A small image VAE, trained from scratch: encoder moe expert_choice, encoder width 192.
Rows from block 3 of the encoder, named by matrix and row number. Rows with one number belong to one attention dimension. Each number is 50 + 12 x the weight over its row's rms, rounded and kept within 0 to 99. All counts start at 0. After the name is the row's rms in percent of the matrix's.
# v: attention value (encoder.blocks.3.attn.v.weight, 192x192), inputs 128-191
# proj: attention output (encoder.blocks.3.attn.proj.weight, 192x192, transposed), outputs 128-191
v.35 087:67 52 33 87 46 55 68 51 64 46 60 45 57 43 55 46 72 49 54 45 47 54 61 63 62 47 54 75 52 45 48 44 49 38 49 58 59 26 31 55 43 36 31 58 37 41 53 25 26 60 26 26 67 62 64 47 27 60 34 49 38 45 66 39
v.36 104:24 51 61 66 47 42 46 47 63 27 62 43 70 38 39 56 63 54 64 59 60 70 56 44 59 72 66 55 44 30 46 45 35 49 56 49 48 55 63 48 49 43 49 64 64 51 48 65 35 47 51 54 48 60 40 70 30 57 61 19 85 55 40 65
v.37 097:64 48 49 63 35 50 51 55 36 51 59 60 67 35 41 57 07 39 62 57 44 61 39 54 63 26 40 53 41 55 30 61 62 17 52 62 58 48 61 62 59 48 43 45 45 49 46 40 51 56 40 29 32 34 51 48 63 70 33 47 73 34 57 43
v.38 097:66 62 43 62 61 80 36 50 38 33 44 39 40 53 15 49 34 41 33 70 43 56 44 51 52 42 44 59 29 49 40 52 50 50 46 37 58 54 46 60 43 50 51 56 48 65 51 50 51 51 49 38 48 49 39 65 36 35 35 40 45 59 50 54
v.39 088:61 61 61 81 68 44 53 43 35 55 29 51 27 20 60 47 16 36 34 64 45 41 50 59 52 58 69 58 36 49 56 40 39 39 55 42 46 39 38 57 42 43 59 51 41 49 46 31 63 45 35 37 39 59 62 70 45 65 55 59 64 46 36 52
v.40 086:40 40 40 49 53 66 51 50 44 43 31 63 41 56 61 39 50 72 50 62 63 46 31 59 51 39 31 63 50 56 61 59 57 54 64 56 50 48 34 35 44 52 32 40 44 62 40 47 54 60 60 50 67 42 55 43 49 31 38 78 61 71 61 37
v.41 097:75 67 51 60 57 50 54 49 55 61 76 33 40 40 44 43 34 27 56 54 26 51 60 47 33 70 45 60 50 48 53 63 60 58 53 47 41 49 56 59 64 59 76 40 53 67 44 56 52 69 47 58 32 30 50 43 48 49 55 58 54 38 45 41
v.42 093:64 84 48 41 75 61 57 26 55 65 61 29 68 51 41 46 38 40 32 61 64 37 60 52 57 33 55 50 37 42 47 57 49 33 66 68 48 69 53 58 52 57 38 46 37 59 67 40 52 62 38 47 58 47 52 76 31 52 53 55 59 49 62 45
v.43 094:50 38 57 45 43 57 56 49 38 39 48 46 33 29 47 62 56 66 48 64 66 77 36 31 53 64 48 52 61 76 43 37 55 40 36 51 48 74 58 41 27 28 54 46 50 48 53 60 36 37 38 49 49 46 56 41 45 68 70 34 47 52 35 34
v.44 096:48 55 58 64 30 66 59 64 32 43 42 67 59 64 46 56 49 49 64 60 53 65 50 35 53 53 46 58 57 63 49 51 80 41 50 43 27 45 72 52 62 36 42 49 47 63 50 26 50 43 41 40 44 57 57 58 40 70 66 32 67 71 54 49
v.45 098:70 47 34 43 49 58 51 48 45 53 64 48 77 38 59 40 40 53 40 47 53 65 73 62 39 53 45 55 71 52 74 47 40 46 60 53 75 48 45 41 64 50 73 51 55 51 35 39 49 49 56 32 63 50 40 46 69 57 51 42 57 56 58 64
v.46 091:39 69 48 60 38 53 62 46 71 28 57 46 56 70 51 36 61 53 28 44 46 65 33 27 58 58 64 34 61 55 54 63 34 46 65 25 73 57 61 38 49 64 56 42 59 45 55 56 50 33 62 64 43 57 52 40 39 64 66 37 76 51 66 38
v.47 111:43 30 43 68 49 60 48 60 54 46 59 41 58 55 25 41 43 60 61 57 73 62 44 49 48 80 59 58 48 42 44 44 50 51 57 38 36 28 61 43 14 35 25 56 49 60 64 52 54 39 34 54 56 73 62 29 56 50 59 43 49 36 65 62
v.48 099:39 48 73 23 43 61 43 60 28 51 23 44 57 72 35 39 46 48 39 49 39 43 38 46 55 73 28 44 50 54 36 56 56 37 61 32 28 64 81 50 57 63 73 51 57 44 47 39 44 59 44 59 49 42 68 48 37 21 67 44 62 69 47 47
v.49 104:52 44 41 57 46 57 48 37 41 54 46 49 62 37 50 76 65 34 59 34 45 33 55 52 61 52 63 50 63 30 30 35 75 61 49 51 39 55 58 55 33 52 62 50 52 57 42 73 54 39 74 59 58 57 56 41 46 61 62 43 63 35 34 42
v.50 109:72 43 69 37 60 64 33 51 48 55 47 49 61 38 53 55 60 53 60 65 66 52 47 44 25 49 57 47 58 55 45 46 57 66 52 49 41 51 54 48 43 47 45 52 59 41 65 46 65 48 65 56 62 48 41 38 65 54 38 36 27 30 74 48
v.51 102:37 35 78 59 50 66 51 53 35 49 48 58 65 56 67 60 30 36 61 38 32 57 50 41 38 48 43 45 46 31 60 54 54 49 52 52 58 35 56 45 71 36 35 55 64 50 60 34 39 51 30 50 55 33 61 29 50 62 20 68 41 64 30 51
v.52 101:57 55 43 57 52 47 37 49 57 65 41 46 74 36 65 48 41 83 73 48 38 59 27 51 43 46 47 33 48 65 46 59 72 73 47 44 54 52 48 48 59 38 53 42 55 29 27 58 50 73 48 43 28 60 56 43 41 44 37 38 48 49 37 54
v.53 111:37 31 64 62 35 67 54 38 65 43 62 54 58 57 47 66 75 70 27 41 51 55 51 61 63 46 60 37 73 67 51 61 52 50 53 58 59 42 50 71 55 67 35 42 57 55 47 56 43 36 57 48 62 61 58 40 49 58 26 29 70 35 76 47
v.54 122:35 62 43 50 51 39 57 61 28 60 65 54 43 25 48 38 39 54 43 24 56 36 57 64 47 65 46 29 33 44 44 57 53 69 45 49 60 37 47 54 44 50 74 25 48 29 31 64 70 46 51 34 41 50 42 60 50 38 51 33 74 43 50 49
v.55 102:43 56 45 68 41 50 28 50 57 38 46 33 58 51 66 73 77 41 47 53 58 44 39 58 41 42 63 48 46 45 54 41 76 42 38 54 48 50 52 52 24 78 44 50 34 44 34 61 33 38 46 50 34 46 63 43 31 51 61 53 36 52 53 59
v.56 092:44 50 55 52 55 63 56 37 46 25 51 41 47 65 60 44 82 56 52 51 56 56 42 42 73 64 45 51 63 65 29 39 44 51 57 65 46 49 56 48 46 59 48 48 53 38 60 40 71 52 43 49 56 51 53 43 60 58 44 49 59 55 54 41
v.57 102:26 62 63 29 55 49 51 44 70 55 74 56 60 66 73 50 41 68 44 29 58 61 57 27 48 44 44 24 67 55 55 34 50 48 42 35 42 47 53 32 57 44 46 46 51 56 33 59 47 47 63 35 66 69 42 62 45 58 31 42 31 59 80 60
v.58 102:53 46 50 45 43 56 57 53 44 75 65 48 56 40 28 54 53 75 31 43 57 57 30 55 50 45 36 41 36 39 28 28 63 59 49 63 38 57 55 65 45 48 59 56 72 47 64 58 36 40 66 53 38 61 53 64 56 38 45 66 24 52 52 50
v.59 095:78 41 48 35 45 49 62 63 49 32 42 40 48 51 49 63 61 36 55 40 69 25 60 40 77 66 55 33 49 52 51 35 48 51 48 42 50 58 48 48 51 57 64 46 51 68 63 53 47 52 53 43 49 47 50 77 69 71 56 52 31 59 31 56
v.60 113:29 32 51 54 62 83 53 67 43 45 64 68 56 56 48 40 56 51 49 43 53 62 54 26 63 58 66 66 52 38 23 36 48 30 58 60 26 54 48 70 26 68 51 45 66 42 39 58 57 57 65 54 57 68 56 49 49 56 58 36 46 36 44 51
v.61 105:27 60 73 40 48 47 33 44 42 56 51 70 66 39 53 74 41 81 57 54 47 60 29 65 31 56 65 51 35 52 53 56 49 54 46 64 39 45 65 52 61 45 44 28 31 63 59 43 51 39 64 71 44 57 36 50 64 24 30 38 48 56 47 58
v.62 104:29 23 63 37 30 39 60 26 50 48 18 55 31 36 39 48 58 54 48 18 35 39 40 43 62 46 54 32 41 55 29 34 59 45 50 45 55 45 56 24 36 46 46 64 48 45 50 51 62 64 52 65 41 49 31 48 60 43 72 46 31 63 42 41
v.63 094:63 38 58 52 53 44 51 39 62 41 64 50 12 49 32 62 18 48 35 49 30 50 33 38 33 53 47 54 43 45 59 55 69 52 53 44 59 46 60 45 67 57 30 50 44 33 49 52 46 85 42 53 43 52 72 58 47 47 49 43 63 43 32 72
v.64 097:50 48 45 43 79 36 38 62 39 57 56 60 62 46 38 48 46 47 30 42 40 66 81 50 32 79 40 46 22 43 63 30 58 53 54 54 36 37 56 75 51 47 61 37 70 46 72 43 56 59 52 50 44 43 53 50 52 32 51 55 60 29 54 56
v.65 100:51 44 42 51 51 46 47 58 40 36 48 22 55 58 30 60 44 68 50 31 64 48 40 59 50 48 75 41 39 43 66 40 51 27 49 45 34 60 42 47 59 33 65 57 57 60 74 54 47 30 27 39 45 39 40 44 36 60 56 65 23 59 68 70
v.66 107:42 54 42 55 35 36 54 34 37 67 72 61 49 50 55 52 49 36 38 32 52 47 47 44 45 73 44 32 76 67 53 33 54 53 44 47 62 39 25 60 64 55 48 62 41 54 48 37 50 23 60 65 57 54 42 74 62 57 50 55 76 33 56 54
v.67 114:54 41 69 47 71 56 49 62 72 45 39 71 58 34 44 61 56 75 53 48 66 43 68 48 70 41 61 36 59 56 35 49 43 43 52 71 63 60 47 31 38 43 37 38 52 43 40 45 39 38 71 57 59 69 58 65 73 34 74 21 56 45 30 57
v.68 099:53 53 48 56 66 58 43 53 42 48 61 51 37 47 51 58 17 54 52 67 72 62 40 42 49 22 47 43 47 49 34 42 33 73 44 53 45 43 56 43 40 25 31 39 30 39 58 36 58 42 84 47 22 52 41 36 59 44 37 44 33 49 56 24
v.69 110:55 57 50 39 49 58 48 68 30 37 40 63 38 46 69 34 51 36 17 54 48 59 54 60 62 54 69 70 55 47 70 31 41 23 46 45 45 43 36 36 48 50 73 65 50 44 56 15 54 73 72 36 56 39 28 58 55 23 77 75 45 59 50 56
v.70 099:64 52 53 44 37 69 40 46 44 44 47 48 48 53 34 53 35 31 56 40 42 52 66 29 48 34 66 71 49 48 30 29 45 45 45 60 48 70 46 53 63 49 43 53 43 57 45 32 55 35 59 69 55 55 43 25 48 53 65 48 47 48 56 57
v.71 089:43 47 38 44 19 64 55 53 49 49 28 47 54 67 45 41 55 54 36 32 63 67 54 53 56 67 61 53 50 41 44 34 65 47 64 62 45 57 36 35 47 44 57 48 52 44 30 72 48 40 58 47 51 43 45 38 54 46 35 26 55 49 18 63
v.72 111:67 52 34 81 74 48 46 52 56 79 69 51 53 43 33 47 18 55 55 58 48 59 45 36 45 64 46 52 21 54 46 51 43 47 50 51 49 43 59 42 64 66 55 35 45 35 51 54 63 54 37 45 55 57 44 47 50 72 28 56 53 43 47 42
v.73 097:47 56 37 54 45 43 74 42 47 62 47 56 36 19 48 28 71 46 61 48 57 32 46 47 41 48 51 55 53 51 66 43 38 48 63 41 59 56 48 51 55 61 61 59 27 50 61 33 51 68 42 32 59 46 37 61 72 44 44 55 39 72 46 39
v.74 099:53 57 58 51 51 57 33 48 53 27 53 24 48 50 64 53 60 23 62 60 44 22 59 72 74 36 50 54 48 61 43 51 51 38 57 40 52 54 66 57 50 54 44 45 52 38 45 59 39 59 30 37 39 28 58 40 53 40 42 52 54 56 62 56
v.75 092:63 46 23 56 60 41 24 72 61 45 59 50 48 53 56 24 52 58 69 60 67 47 42 47 44 36 50 19 85 64 42 53 36 71 51 47 61 62 46 52 48 39 51 23 55 30 47 58 41 34 63 32 54 59 46 51 46 66 39 43 44 40 47 56
v.76 085:44 66 36 45 54 61 30 36 50 43 48 33 39 57 70 71 55 61 58 62 36 38 50 59 47 48 76 61 61 51 49 53 50 67 38 53 20 57 38 36 65 33 59 45 41 45 38 32 55 59 70 67 32 33 45 33 42 46 59 48 22 53 62 47
v.77 095:51 44 48 49 55 54 52 70 54 45 50 28 59 29 62 56 55 57 33 11 49 58 77 56 37 62 49 23 50 55 49 39 51 53 57 57 34 58 46 57 64 36 57 57 55 42 50 49 59 49 58 45 64 46 21 43 40 55 45 51 46 47 50 57
v.78 100:60 53 69 60 48 60 50 55 44 46 22 40 52 50 46 50 23 40 60 44 34 48 41 73 51 27 43 51 46 33 47 67 54 54 75 36 44 66 68 73 59 34 47 51 46 67 65 59 66 62 38 46 33 64 48 59 49 33 47 39 50 46 60 43
v.79 097:64 50 41 50 59 59 53 34 38 30 34 42 37 39 46 34 32 52 35 18 41 50 48 45 47 61 43 73 60 51 63 53 54 40 66 29 45 45 32 65 63 54 63 55 59 68 77 51 54 55 54 51 41 21 39 31 65 52 64 58 53 32 61 66
v.80 109:56 55 48 65 55 65 41 33 44 33 45 40 54 45 52 60 46 49 55 34 63 54 33 46 43 50 50 43 46 65 45 60 24 47 57 55 44 61 57 53 41 57 45 57 38 35 36 45 55 60 28 40 43 56 47 46 44 33 54 67 30 19 43 58
v.81 110:61 24 41 51 63 59 48 59 48 54 56 71 34 29 37 40 57 60 42 46 49 45 40 35 59 53 43 67 49 32 34 60 19 63 51 40 54 58 62 57 23 66 50 36 59 35 68 47 54 65 59 52 54 60 61 46 60 41 49 40 80 41 26 31
v.82 100:26 70 38 64 52 43 67 35 34 53 74 55 73 53 61 39 40 60 54 51 49 46 56 56 61 54 33 63 52 53 49 64 48 58 31 64 48 58 45 62 49 46 37 58 51 53 52 34 48 56 46 34 84 50 60 45 45 65 60 39 39 47 28 44
v.83 099:56 33 34 37 63 42 72 58 52 43 49 48 31 47 65 44 66 56 48 52 54 56 49 40 33 67 43 43 70 50 54 48 54 70 50 52 36 54 71 72 46 61 66 26 43 14 53 31 62 48 88 61 58 54 48 35 36 37 53 46 46 30 48 55
v.84 103:32 34 59 16 62 52 48 48 44 42 45 66 46 63 48 60 73 48 44 31 31 36 11 49 63 40 68 76 53 41 36 52 60 58 62 55 57 19 48 71 59 55 64 60 42 43 54 65 49 64 53 47 39 35 67 66 65 40 58 55 40 43 44 61
v.85 117:63 36 52 45 45 62 43 43 62 41 71 50 33 41 51 54 51 56 31 51 59 39 35 48 45 49 38 30 53 57 58 63 54 61 62 47 53 64 76 44 50 50 30 36 57 43 62 53 47 50 63 34 36 51 45 44 36 26 52 32 50 46 34 40
v.86 101:50 49 19 53 66 67 63 39 59 28 51 65 41 60 45 73 61 54 50 53 39 47 38 62 43 70 59 48 51 51 36 40 39 49 23 47 58 54 47 43 44 60 69 49 59 42 61 75 25 49 59 55 36 53 42 68 19 62 64 64 56 62 59 67
v.87 102:40 52 45 51 37 35 44 38 52 61 36 57 32 63 36 24 33 44 55 55 57 66 39 38 43 46 29 63 42 67 42 58 49 45 67 65 36 24 70 53 73 35 48 49 53 48 62 48 39 52 40 40 67 45 38 47 59 33 49 51 62 25 36 32
proj.35 090:56 61 67 29 74 55 62 39 49 45 50 50 26 47 44 47 38 68 55 55 36 29 41 52 39 50 58 47 65 50 57 76 59 71 57 31 39 42 57 49 54 50 58 40 64 59 61 59 63 39 47 46 40 40 33 55 56 46 72 39 50 59 63 50
proj.36 099:56 54 22 37 52 73 52 47 51 49 53 54 38 69 45 26 31 52 29 29 40 41 63 53 52 39 47 66 65 59 46 65 51 47 52 62 42 52 56 27 33 63 44 46 32 48 52 48 58 50 27 54 35 44 54 36 56 48 35 72 33 54 53 34
proj.37 108:56 37 66 45 49 66 52 50 41 39 47 37 51 60 55 57 71 55 42 65 57 63 57 39 39 51 62 31 35 40 60 30 48 61 28 44 44 53 49 25 54 43 61 47 36 51 60 42 55 57 55 79 46 77 63 43 43 40 66 53 38 47 40 37
proj.38 103:50 45 56 42 23 38 52 44 51 48 34 67 53 55 74 44 68 54 55 44 55 36 58 58 34 58 51 41 38 69 46 32 56 47 41 66 32 63 54 49 53 45 45 61 45 39 48 44 32 46 55 53 53 39 66 36 35 50 59 50 61 50 59 38
proj.39 089:61 55 34 34 34 55 35 63 59 46 61 45 62 67 53 43 73 51 52 44 60 55 60 43 57 33 52 64 42 47 15 62 65 60 39 55 53 45 45 30 55 58 63 63 74 69 54 57 20 38 49 41 40 53 49 58 42 41 41 45 40 59 65 38
proj.40 083:45 68 62 64 62 63 32 43 59 46 55 49 60 33 55 54 55 24 48 28 32 60 42 39 54 53 55 30 28 43 48 52 35 66 27 51 71 52 47 66 43 70 60 56 49 22 45 58 64 27 54 45 48 37 44 54 61 56 44 33 29 35 39 36
proj.41 096:29 33 52 51 37 49 42 54 53 55 21 31 56 49 62 39 71 55 69 32 79 45 44 57 61 38 55 54 33 39 32 73 43 54 47 57 48 67 50 34 28 40 51 39 44 35 73 46 47 29 61 31 51 65 38 73 68 39 34 34 71 68 46 42
proj.42 089:59 31 62 61 44 52 31 71 37 55 48 42 34 47 51 36 52 58 56 37 51 59 59 39 65 60 68 54 66 48 50 44 61 56 56 31 69 58 56 44 38 45 61 35 65 41 42 56 59 41 62 53 28 57 52 37 58 58 43 59 52 61 59 54
proj.43 094:50 51 39 29 53 23 67 52 57 49 63 58 49 56 43 26 39 44 44 39 47 46 60 52 56 42 59 78 48 36 52 70 42 52 56 49 59 52 64 39 41 82 62 49 71 73 67 43 49 72 54 42 58 59 35 58 34 55 52 77 50 37 54 63
proj.44 101:66 50 48 36 66 51 69 27 59 43 41 78 55 49 56 64 66 60 13 39 52 20 68 48 42 49 46 33 58 33 48 47 19 64 31 48 75 57 56 58 42 61 46 50 49 45 73 57 52 64 34 59 77 45 55 31 52 36 77 89 58 51 54 58
proj.45 094:61 65 43 39 66 38 54 68 45 53 35 35 25 46 30 43 64 52 54 44 55 58 58 43 61 61 71 45 49 53 61 43 31 24 39 35 44 32 64 58 51 48 29 56 38 49 50 38 46 47 38 64 26 53 53 36 39 64 57 59 45 40 39 41
proj.46 095:76 41 66 56 57 54 31 54 33 65 49 44 57 43 44 67 57 53 63 52 46 52 54 73 47 34 56 31 65 32 42 51 55 59 51 45 33 55 59 54 61 46 45 39 56 47 64 59 36 60 49 58 29 75 55 59 53 37 55 47 35 38 34 78
proj.47 103:45 74 53 44 50 39 62 30 44 43 54 61 52 38 68 71 40 59 21 37 39 42 47 49 44 49 49 43 61 33 51 45 41 46 49 65 63 63 38 33 78 52 67 57 33 40 52 58 42 71 35 52 46 39 31 53 36 46 50 56 59 53 44 42
proj.48 104:73 39 41 44 66 60 64 33 55 50 52 63 52 46 52 77 29 38 53 55 51 46 33 40 51 37 61 42 68 54 51 32 66 59 51 57 40 46 53 58 39 45 56 50 50 53 38 52 47 51 74 49 32 63 30 65 67 58 37 42 47 47 45 36
proj.49 110:39 48 49 67 56 36 47 66 57 57 81 48 45 38 69 43 57 38 51 44 57 74 19 37 38 45 58 45 36 43 46 65 37 57 45 51 47 28 42 65 52 79 45 41 41 47 51 50 65 63 64 52 47 53 61 59 52 31 43 54 38 65 47 54
proj.50 113:43 37 51 67 46 59 61 49 39 58 49 49 32 57 42 40 51 50 55 60 59 75 44 36 43 48 56 50 35 52 71 34 37 47 40 56 53 40 37 52 49 45 52 39 51 71 39 56 57 31 40 35 57 66 51 41 49 74 48 68 53 47 38 57
proj.51 106:60 45 47 76 37 32 54 53 52 50 62 68 58 43 41 21 49 36 65 75 69 50 44 34 56 51 65 52 55 48 58 44 40 61 54 67 36 70 35 41 32 34 45 47 34 49 46 59 42 55 78 49 36 49 42 68 52 47 54 37 21 46 69 52
proj.52 100:39 54 72 57 58 49 59 44 57 52 43 70 44 36 41 29 56 35 57 51 43 53 56 42 79 66 53 32 43 48 61 51 44 38 50 62 45 39 48 79 51 48 39 31 43 52 63 52 52 31 54 60 46 36 40 45 42 56 66 40 31 46 66 40
proj.53 119:57 55 55 27 58 29 64 73 43 60 25 46 42 65 53 55 58 43 47 45 72 64 28 47 57 39 51 44 35 63 46 22 29 59 45 38 29 43 40 27 45 37 53 68 36 42 47 48 72 65 51 65 50 57 44 42 43 62 35 67 39 48 40 51
proj.54 110:62 41 42 56 69 50 35 44 42 59 61 42 48 37 43 47 50 50 47 52 35 58 46 59 68 47 40 65 43 48 62 61 49 43 60 40 65 33 29 69 63 38 59 81 37 46 67 59 62 30 42 65 45 29 35 60 41 61 68 48 52 71 41 63
proj.55 095:62 58 67 41 40 56 65 36 43 40 52 50 47 43 45 41 48 61 49 34 29 31 53 58 66 57 34 41 76 54 60 66 31 31 59 57 37 67 71 43 53 35 60 66 37 42 48 33 33 36 35 38 46 52 46 62 75 60 36 45 54 45 38 59
proj.56 092:49 30 47 35 49 63 42 33 46 28 40 61 52 60 34 66 46 46 45 46 53 73 68 50 33 40 67 29 13 51 66 18 54 59 55 59 65 73 62 31 75 45 63 38 59 65 44 63 45 56 45 56 62 46 44 45 60 47 59 57 71 50 51 48
proj.57 100:45 37 52 48 28 64 56 46 58 51 37 38 58 58 45 33 48 33 46 64 74 53 51 43 57 52 57 45 50 31 28 65 45 79 73 80 44 41 67 51 64 34 58 30 49 59 68 48 38 54 44 61 52 48 41 57 40 41 54 46 55 72 58 46
proj.58 115:56 60 55 38 36 32 35 57 60 37 43 44 44 42 48 47 72 40 49 28 52 49 77 63 60 49 34 68 50 65 75 77 35 33 54 34 43 36 55 71 52 51 56 52 35 44 69 59 64 58 42 61 52 40 39 60 59 58 44 33 77 26 52 56
proj.59 090:28 41 39 50 46 62 37 54 43 44 68 53 56 61 68 52 51 40 39 56 43 60 44 53 51 66 53 49 46 54 33 56 66 57 69 45 33 47 61 43 48 50 43 47 65 42 39 82 56 47 43 42 43 46 34 37 57 45 57 60 36 40 51 62
proj.60 124:46 40 51 60 41 43 62 48 46 53 25 42 56 69 50 72 29 51 67 58 38 46 38 54 39 42 43 55 51 60 48 74 50 45 55 64 41 47 79 49 34 47 65 63 24 50 46 43 47 44 62 51 43 36 37 30 57 33 41 57 65 55 47 43
proj.61 101:43 57 33 55 64 54 62 72 49 47 46 56 23 46 65 13 56 32 54 57 53 52 68 57 42 37 62 47 41 47 45 65 46 50 43 33 50 52 22 66 41 48 55 78 57 61 68 43 34 42 44 31 36 55 62 50 37 57 58 34 42 43 53 42
proj.62 105:39 56 40 52 62 57 40 66 36 55 55 40 38 69 62 41 63 69 48 72 49 67 60 61 57 38 59 51 51 42 51 37 55 48 63 38 24 43 61 50 47 40 63 39 50 34 56 44 64 22 59 36 45 64 52 53 51 59 44 28 59 48 47 37
proj.63 107:74 70 41 47 61 39 52 36 37 36 46 57 59 53 51 51 59 49 50 69 53 47 58 51 36 49 48 45 63 40 43 40 48 55 43 33 35 59 50 53 59 51 58 60 52 50 46 32 56 17 52 59 34 55 54 61 58 52 52 47 47 48 36 34
proj.64 097:63 35 48 55 62 49 46 45 53 64 57 44 54 54 44 80 60 32 74 60 52 62 44 52 32 33 52 74 55 66 56 60 40 27 78 45 66 53 45 41 52 54 40 65 41 52 45 63 60 52 63 55 46 61 31 56 61 61 75 50 47 52 49 52
proj.65 104:44 61 63 53 45 63 78 45 49 64 69 53 37 63 49 43 47 63 50 68 36 53 55 46 49 66 55 48 43 79 39 43 64 52 62 70 66 44 50 42 56 56 33 35 70 28 51 42 42 60 64 71 46 50 46 27 60 58 60 44 37 37 30 46
proj.66 109:48 52 32 41 62 46 07 65 57 53 41 32 44 56 56 58 41 60 49 52 64 56 47 81 47 34 47 73 45 26 57 60 51 61 62 28 48 21 34 53 55 33 57 54 54 31 74 65 49 59 51 35 40 52 25 57 70 34 24 48 70 56 45 47
proj.67 118:54 50 62 46 28 65 68 69 52 51 64 28 56 56 68 27 69 33 44 69 41 60 38 51 42 62 50 43 41 28 37 30 56 39 61 46 54 53 65 60 50 42 63 51 54 61 48 38 54 56 43 44 48 28 48 32 47 37 63 57 50 62 65 47
proj.68 104:38 51 58 55 39 56 46 77 52 58 32 63 48 52 50 44 60 32 77 33 25 47 51 51 42 64 61 53 40 59 41 55 39 25 43 47 52 60 17 48 38 53 47 60 44 84 64 49 56 34 34 41 58 52 63 48 40 61 42 58 38 42 57 60
proj.69 114:52 61 53 44 64 50 52 43 61 54 40 49 56 66 45 68 45 15 69 57 21 39 46 54 64 43 40 48 71 51 60 50 39 55 46 45 72 69 52 53 65 53 38 43 56 36 37 57 34 49 46 50 34 57 55 38 44 74 23 43 46 39 50 46
proj.70 096:42 53 42 46 53 68 46 33 46 54 51 53 65 35 72 66 63 62 61 63 36 63 47 45 56 52 63 41 68 37 40 52 35 71 35 54 48 40 65 28 36 59 54 45 51 70 69 64 55 73 61 47 56 60 65 55 65 51 45 69 62 71 30 41
proj.71 090:39 47 67 60 47 41 47 46 47 50 61 43 47 57 52 55 47 45 47 53 23 37 48 60 58 49 58 61 48 60 16 59 42 49 70 41 25 32 70 52 63 60 35 51 37 29 41 37 57 53 65 59 76 41 67 33 39 64 73 76 35 36 62 45
proj.72 118:55 55 51 42 36 52 59 41 39 16 47 56 53 50 36 56 63 59 59 67 46 53 71 34 25 54 47 56 41 60 46 66 55 39 58 61 43 67 45 50 53 56 38 68 41 46 62 61 37 37 48 55 43 44 60 46 37 31 58 57 30 56 40 76
proj.73 105:23 62 56 50 58 51 58 41 65 48 45 50 50 60 43 60 47 61 57 42 49 39 46 50 57 38 45 43 53 41 61 43 71 63 61 45 38 61 50 44 50 37 42 16 64 35 49 51 43 60 39 62 33 32 56 44 60 45 64 36 50 51 42 48
proj.74 099:48 36 49 51 55 42 44 54 45 43 37 50 40 61 66 49 44 42 49 47 46 52 39 52 35 75 36 60 48 32 71 54 55 44 21 64 45 43 48 31 34 54 48 67 56 57 33 53 54 51 47 32 75 48 66 64 58 44 34 56 34 40 51 55
proj.75 093:30 49 60 61 23 80 63 33 40 60 26 34 50 38 48 78 58 66 53 35 41 72 53 46 60 73 37 45 45 53 52 48 63 40 41 39 55 53 41 73 54 32 47 55 56 62 47 59 59 37 33 51 58 43 52 39 54 29 73 48 71 40 45 58
proj.76 093:43 63 57 47 41 51 48 50 66 44 63 49 50 39 34 15 45 48 61 39 52 34 65 46 48 59 65 50 30 45 25 36 59 51 43 50 64 56 65 60 64 51 49 40 53 73 57 34 60 46 49 42 63 53 52 41 39 46 48 63 58 58 34 48
proj.77 095:37 42 49 51 44 46 46 36 43 62 43 35 45 57 27 34 35 46 45 56 55 40 39 57 68 37 55 66 49 51 25 62 40 43 75 53 62 49 48 51 39 59 55 36 59 62 38 64 26 45 48 43 59 65 61 52 47 58 53 34 58 43 51 28
proj.78 103:45 55 40 29 54 48 45 57 49 58 65 43 46 36 61 45 55 41 43 43 50 59 29 50 34 49 57 57 56 64 53 54 38 58 18 54 50 27 45 28 41 62 43 52 60 27 63 52 41 48 48 68 60 39 62 49 31 56 30 44 25 46 41 33
proj.79 121:59 52 36 36 64 55 37 50 20 64 64 53 29 51 42 58 56 59 57 65 48 61 56 66 45 43 58 53 50 82 70 57 35 58 35 19 50 44 47 55 47 53 56 58 47 49 33 54 59 26 51 59 51 63 49 61 25 59 48 59 40 62 28 47
proj.80 096:48 66 70 56 40 44 61 46 55 45 61 68 59 41 47 43 48 26 64 56 47 48 66 41 68 45 32 44 69 40 54 53 25 47 53 55 66 67 64 34 61 51 51 32 73 58 30 34 56 60 60 54 41 27 55 46 63 55 52 40 60 52 61 40
proj.81 105:44 56 75 52 57 60 47 52 29 15 48 49 79 33 32 57 70 42 51 44 52 74 65 63 49 35 49 46 46 64 41 52 72 31 49 54 45 73 64 69 62 55 62 60 36 54 42 36 54 55 57 42 50 46 52 56 40 34 41 27 43 48 43 59
proj.82 107:54 50 45 48 52 43 50 62 55 49 29 58 40 58 20 36 39 60 62 62 65 52 57 38 31 37 49 32 37 40 45 44 59 58 54 67 41 57 40 67 48 37 46 40 50 53 67 47 68 57 45 59 39 35 49 25 53 43 64 65 74 48 72 57
proj.83 100:35 46 43 41 47 41 44 60 49 61 34 53 48 53 45 45 58 62 43 38 54 42 29 50 54 43 49 59 29 46 62 67 43 42 43 53 67 43 34 56 51 51 52 65 38 89 41 71 48 49 41 51 31 61 43 68 59 56 64 43 54 55 70 45
proj.84 105:49 48 44 74 48 56 49 55 61 43 55 55 47 36 59 41 53 41 47 42 37 38 56 54 47 56 55 45 33 29 83 64 60 58 26 45 37 39 79 62 42 54 57 55 37 55 49 52 61 62 54 55 43 65 44 52 51 59 29 46 37 60 40 48
proj.85 104:66 63 56 42 48 52 63 67 56 49 16 46 55 45 54 51 36 39 54 30 56 52 37 68 39 53 47 69 44 50 28 26 29 31 47 50 48 57 45 37 43 60 75 64 43 61 47 46 51 51 48 53 53 65 57 64 52 61 43 42 59 59 45 38
proj.86 102:42 65 62 51 36 42 47 54 31 47 41 29 60 37 57 46 41 47 46 38 64 36 48 57 61 42 41 59 60 56 36 44 71 59 67 39 49 27 39 52 60 31 43 60 62 60 43 42 44 42 46 33 37 80 26 53 72 50 45 47 62 48 33 36
proj.87 107:65 69 36 52 63 61 65 30 44 42 67 73 47 37 63 54 47 60 54 41 29 49 34 53 56 35 75 43 31 43 58 27 46 48 44 50 54 74 46 38 75 48 66 42 56 15 47 40 42 41 46 46 37 20 63 46 49 47 65 37 63 66 56 39